python train.py --model="segmentation model" --dataset="rendered rooms with furniture" --train_examples=72500 --image_size=64 --crop_scale_min=1 --horizontal_flip=false --num_classes=17 --output_stride=8 --arch="coatnet" --norm="rmsnorm" --norm_position="pre" --activation="gelu" --mlp_ratio=4 --head_dim=32 --fused_qkv=false --qk_norm=false --parallel_block=false --inner_norm=false --moe="top_k" --num_experts=16 --moe_every=2 --expert_mlp_ratio=1 --experts_per_token=2 --shared_expert=true --patch_size=[4, 4] --conv_stem=true --depths=[7, 7] --widths=[64, 128] --residual_init="scaled_by_depth" --optimizer="soap" --beta2=0.999 --lr=0.0043 --beta1=0.95 --shampoo_beta=0.999 --eps=1e-08 --precondition_frequency=25 --max_precond_dim=512 --one_sided=false --adamw_lr_other_params=0.0029 --grad_clip=5.0 --ema_decay=0.995 --steps=18900 --batch_size=256 --epochs=66.7 --lr_schedule="cosine" --final_lr_fraction=0 --warmup_steps=560 --weight_decay=0.0 --adamw_weight_decay_other_params=0.05
Rows from block 11 of a small segmentation model, named by matrix and row number. Rows with one number within an expert belong to one neuron, the router's apart. Each number is 500 + 40 x the weight over its row's rms, rounded and kept within 0 to 999. All counts start at 0. Numbers have three digits each. After the name is the row's rms in percent of the matrix's.
Before each expert's rows are labels from the 100 images, of 14848, where the router gives the expert most weight on average: "top examples" is what is common among them; "lies over" is the class under the peak. Only what is clearly more common there than usual is listed. The data: rendered rooms with furniture. In brackets: how many of the 100, against the usual share in percent.
# router: router (model.blocks.11.mlp.router.weight, 16x128, trained with AdamW), inputs 0-63
# up: expert up (model.blocks.11.mlp.up, 16x128x128), inputs 0-63
# down: expert down (model.blocks.11.mlp.down, 16x128x128, transposed), outputs 0-63

# expert 10
top examples: door (100 vs 40.3); count: zero (73 vs 19.8)
lies over: door (87 vs 0.9)
router.10 091:425465507497469525498505476485497438509525493433509456544478528453554487521444495461470440541455552557551515495551534525440513447527462591468517550488479586484489491476469516505452440499576546
up.0 092:504448468579497483531448463454468447496462459492513506548525496579540505509492516552563450413449534515528466493547498495521428548473488447490495466498559468532485492537476555478463395574473520
down.0 083:483541532507562490475502483538518488572533505484477464552449496471565586471526454464486480535477471487450495553498563521515536570476520503477505503453537532505505536459481450528468509474521493
up.1 112:450468549498486457487489434477500487476495486530536490460487450428496486518496477546488476462518483514457491448482520532493514555496487545508472521562488451588435563555506601446491592527507478
down.1 103:496504558552541522484455522539477424521483589520540502523421507473483537508515524424510459498521515529440522457514574490509503478506536482515527426523492470455477509455452502464512503433481471

# expert 5
top examples: window (98 vs 59.6); umbrella (35 vs 15.4)
lies over: wall (100 vs 37.9)
router.5 083:484552452531497557519462537484480490564552487452516499513531471438497495479435479563476501482501547497506562513566507499516382553570449464497505510535445558491503463529489542514447410503521479
up.0 103:521439508483463479548472492495497460536483534443461579554477455493495493557477460494501551565531479512425490511543519484504498486477486422499523509611541497592538496455475564534476547568537535
down.0 088:466468419538531455470502535548478528481503523470467426534502502583450512503523477533554534528554523449526483504501463491539440480515501572460494492453468532531481471472516468456469530411558489
up.1 110:463419524487499552500509501518540528538561429488527484510512520479544501520477467483498476475462505537510502469524509502569472508470462570505570545486530532430482573545474434492456467430445552
down.1 108:480494484484454415511529442531454498450485432535520486496499508451481517501495528529471564553528495467447497471543480479518409496590517491394445540487500531445457517545452490515521503539502520

# expert 9
top examples: window (99 vs 59.6); barrel (37 vs 15.2); largest object: barrel (35 vs 9.5)
lies over: ceiling (49 vs 15.7); window (44 vs 0.9)
router.9 132:550451485527532470489491505485532471439468469467517517472490502613430532518509518509459529540526467479459560522436520520525473513506520529407488516489582469479485408455540493495477456471462511
up.0 097:482501537512506521522513485483551480501466520538518534477471521571571458489429518449449509525492452481478549424513581525482550447498541542530504411552540466499529532558537527409512506499499543
down.0 096:463488517473479495519532517445441474485565433513538455449575434455502514467547516576463492478482503462503507487492437488532414567530534448503539545451463556501479491506475502529524530484529482
up.1 083:509503481519437554466425535472577487520531481477491486474554543462475537448503476570508481472482535481515508508541505514480481514486505446441438451522479535489451533461527489508546499444484484
down.1 085:499508419477551417553458502545468485470470505544566482484474509525554430501459510475571559556461496525546500482474472453481524446479535544521502539504514487576527465521451549424479501502575472

# expert 1
top examples: ladder (99 vs 15.3); largest object: ladder (74 vs 4.2)
lies over: floor (78 vs 38.5)
router.1 095:455530404504586458508519543538488524512481451520466569448467526490469483499461467467475549527551472554494484604495499505524476439440491526501509430531534489422485505578491439501448533512455503
up.0 086:536530510455514487485434565473493500533529504508541455427498522500540514489524479513460492491525471486509568490559478483453514456512468499416489471526519598540454502504484553491474515565472489
down.0 075:507537475515512570502506452478509468504482506567572529569452434516470492442518474516515572511512493525481446403461555528509578485472492590496538500458520521572535440554418519513526489466530419
up.1 099:555485515423490527458470541515530486469570524508558441498470489532525504508486450515491521497462597441511503544506459423505523533510479483478523519442509494413551529431455511536476493452400549
down.1 117:522437503426471542528449500516519493492527512540512509505437450475534513514498470480500529509478450557440541433500478426481482457579521543431506485529509491521505520577435568398437463522520455

# expert 0
top examples: count: four (66 vs 18.4); arch (54 vs 15); umbrella (53 vs 15.4); barrel (48 vs 15.2)
lies over: umbrella (28 vs 0.4)
router.0 087:513454517465488590502512505520474519430432561537502503549504481448547428531538527497501462521465518424539480464463491481477561526504478481519463542503480535478546581481469456500589550515511516
up.0 113:549576565477495466512516520486575468481469473425465469597489450491506537541525492442431515471465453450482566513486452477404474568497546513514488553520501506543529487532553542472528561492558499
down.0 123:522521519546521462487478486571551561535547464494559460478408540529468505456501535513526459511535415502578503495502495419515572536524424451527521467512405523489498511493470501466495478445538532
up.1 092:537484497458504435558513478437465465546520523455541533507509561583515506493477588486496504546487506531507435440577470525462374523490530531514446515487438444488474504542464534484485549523445435
down.1 094:505484491523515531527594460458469514479544476498474505514461443498488396486481463583508456521551517422502570574443535506418575458528489466486499469478566510550424515456477500474511516470573505

# expert 8
top examples: arch (41 vs 15); count: zero (41 vs 19.8); largest object: arch (39 vs 8.6)
lies over: wall (72 vs 37.9); arch (26 vs 0.8)
router.8 101:499500481495473492534501403498460470501447563506524498510501516535497437464500440480473452531559469535493539487429506555500493460475499515518545464521447408567407491533561547462540512457445531
up.0 117:509518564519551475438547492541509537560524522525516513475492532448513474466468425558512500539544522470528521485457453500442507543516496534460460516440506466503534512494457564480489454464521424
down.0 110:516485532539440508490465480486506446473559541416520474475487500524510550476493494450515537518473464475551482390555502529502439469498552439557574454504530598502386475482462504494446499528521550
up.1 100:499539486559447500448466457495498530516554499463445521513525512503438505501528518507521470482511471526538501498573507445499446543469528503481505536486578499467512439496519409494516541463515486
down.1 108:487608417496543496549537472540458510465476472581504497548500522477492509455521533486493457476530466456526521480476477527527523493544572530501460407490485509490438528458523504523446465542500516

# expert 15
top examples: sofa (100 vs 15.2); largest object: sofa (98 vs 8.8)
lies over: sofa (99 vs 0.8)
router.15 106:567458453468449500419524510439496507478539559517541460484511452529549541412504528504587495498579496413452486550478460475482526553439547559518429456480497412526428435532517491584498469518528488
up.0 107:493608504500444474501504514493496523540465489469488496453573553525450504479567469498477571486525493475497481455500476478517475470489543514460492582500437377563500540457512470411521479525542528
down.0 097:560450525417486501488565497527547542549526531542522557494495474565479487573520465520530510417449503554545488505479452538472544508531477521469543546510530423456494512563496458503449506473500477
up.1 112:502444591539514438507533543486504510536497525515548487454607511445546443486450548471507457568491474498448514545491456480497523486531526473437449454528481475502545424509505484572491539478505469
down.1 113:600496434457475554503445521498500463516489545420414514492469456465546523472467464458532511453543540529497530492537499488473571472520533437567547444520502453545484474522488458518513493580484461

# expert 13
top examples: count: zero (47 vs 19.8); white walls (26 vs 7.8)
lies over: wall (100 vs 37.9)
router.13 100:490531508471524506538527467525516477527536481519466465472558516516379452439463462452517549457474560567452476493494508449571458544569451470497490490491476541487481524458450543460452441522441508
up.0 093:477492474495543486460484496487500488523553503510525523484555477403493498496498567416499585458543497534503512490519474454504504417519468507464450521403544493570526573446413539555510547449451499
down.0 094:520487473566546534540554467476507439604482532444525487499491461473501491454482462592522407504482524520490542492480499557530555495472519560492511574530558499470479460512556554470502545510463492
up.1 105:569477542526523468436498460529540512471468537508497514506488518494394480455522534552470504457502516524528440436498486457437506585501499561483499456586494537449498528542459541547480457501525513
down.1 112:417425524477506501562516541520504352506525468495544532443459462487455544509543517516467452521493642479523523520517452560502469533499455489503527469493476502482467472490460609515492509502473540

# expert 6
top examples: dog (53 vs 15); table (48 vs 15.4); count: four (45 vs 18.4); arch (37 vs 15)
lies over: floor (97 vs 38.5)
router.6 112:460462484591565521472530500462524536519504543528531450514540495467467553484488518471500468508437506498513550468536444479508507461489563475532566524515474477503538463516531503495521494484554480
up.0 094:545487428544500461527532554517506540530450451492420460483512494521504466517449459484442527567550513505488491450434510543506474610504487513553515542525457548502461555491511482547465509519446537
down.0 109:478526463515482502487459453472457539452496516506518533542571579472497471440536541568593524435536550503484507485581474466465505479532486494470473488475529473510488506480443565544452545506528475
up.1 099:451491531529524512579505461543474507485574481481495479529438526467499517451533528473487480564506482494524470572509508513430519506602535468471416552460396493524477512473511577485430481496463479
down.1 103:594492489423467454477530430526496487512478550456495509399492521499451495529505447476533480472520482510523523440450490448488480491514524485548469526479444524529471539434522562501501503523497458

# expert 11
top examples: count: zero (89 vs 19.8)
lies over: wall (100 vs 37.9)
router.11 108:488455490487494492503503510404480522520500489581465496476468507586487492551520434521557518498567469486486483496515517434470449564474512506476547471522551511535537491546553552509565534523454464
up.0 101:482541494511453484517453550530473534546489515524503581533540493560506431503488497572509474452504467443614598521510546544504434479539521551486504518502439486419471412501491506459464512513541447
down.0 100:471467491504479519486469524548480502546552453517538512433505486552506510464566613512457512521499512461486498544536416556525595473485476476494607500537506480522476472493511586495470479469557567
up.1 103:454482498496509512464467519583444517493511568488433484600496487492462510529545517503532512488441539501542472583513526498487476455534511526473469516542501493486549505439472560480501526535597490
down.1 100:589477524477444558536484463442529466448505489471442490485490464545440472505442516439570491515519483477448487504470510491497540493461495557540498481539487453521486460575450510555515475417493495

# expert 3
top examples: count: zero (90 vs 19.8)
lies over: wall (93 vs 37.9)
router.3 087:542533545477473548515537499572459499492468514451504537470469529448549564483537480527523566518485461537560504537523495476552473504458519511494489525487541458549457476473496471471459536552438536
up.0 084:540451456489489529610453489573476551509476538476490468536544471476438527526571419503561512504499562482456470518533519417499447462495550608467404515544543511554520471512478465462550504522522491
down.0 094:498525501488541492493511454491483483488507445456536430537467582506517503403486536543529513551506499486561444466524457528485591500486426499561547496460446455509519474449577495573453518523466449
up.1 098:530445478496500482477475531526463482573497492457489531532520499533518522538507524481501556469498506536539540428464444469442553452569476535492517515450503530500434479503498490459587480445460524
down.1 093:487528498508559509461521492445535487454477534449504450465504467513543459501491505550482482442448442459516492543471490479540539581449514569545473478541527495476462523559504590431432562534517537

# expert 14
top examples: lamp (72 vs 15); count: four (60 vs 18.4); trophy (51 vs 15.2); largest object: lamp (42 vs 6.1)
lies over: floor (80 vs 38.5)
router.14 091:510485449498526415480455539461535555496478533525535498546528560606495572465529586473468515492522492501543522430512416486473411469536568486576526515479442483445548445493456482522485502500514448
up.0 112:538542461501532490514373452547467462489510503569548411495437487446444529501535488485516457542469523559510519515516504441483470506477446569458459498542454513476482488528493496514576530470486437
down.0 124:417521467458530467500448456454434469513523496571517468535548465492483509484486527521487437557442483479461514469507559469485476563502488464517523469521524546531522453464453483546513547541494533
up.1 093:496508523471464498527556548516514576458510529503530563407445529419479488408528479472539551565456449564535534506496528439472490419459436437536547544473492506540450452495471467517496500552526520
down.1 084:555522508483523493466463447468461448460535466553467423466534458508511553533509483534490424487560471486472469497614477528514510522519523490459491530481462456470490542491479481503535524515385508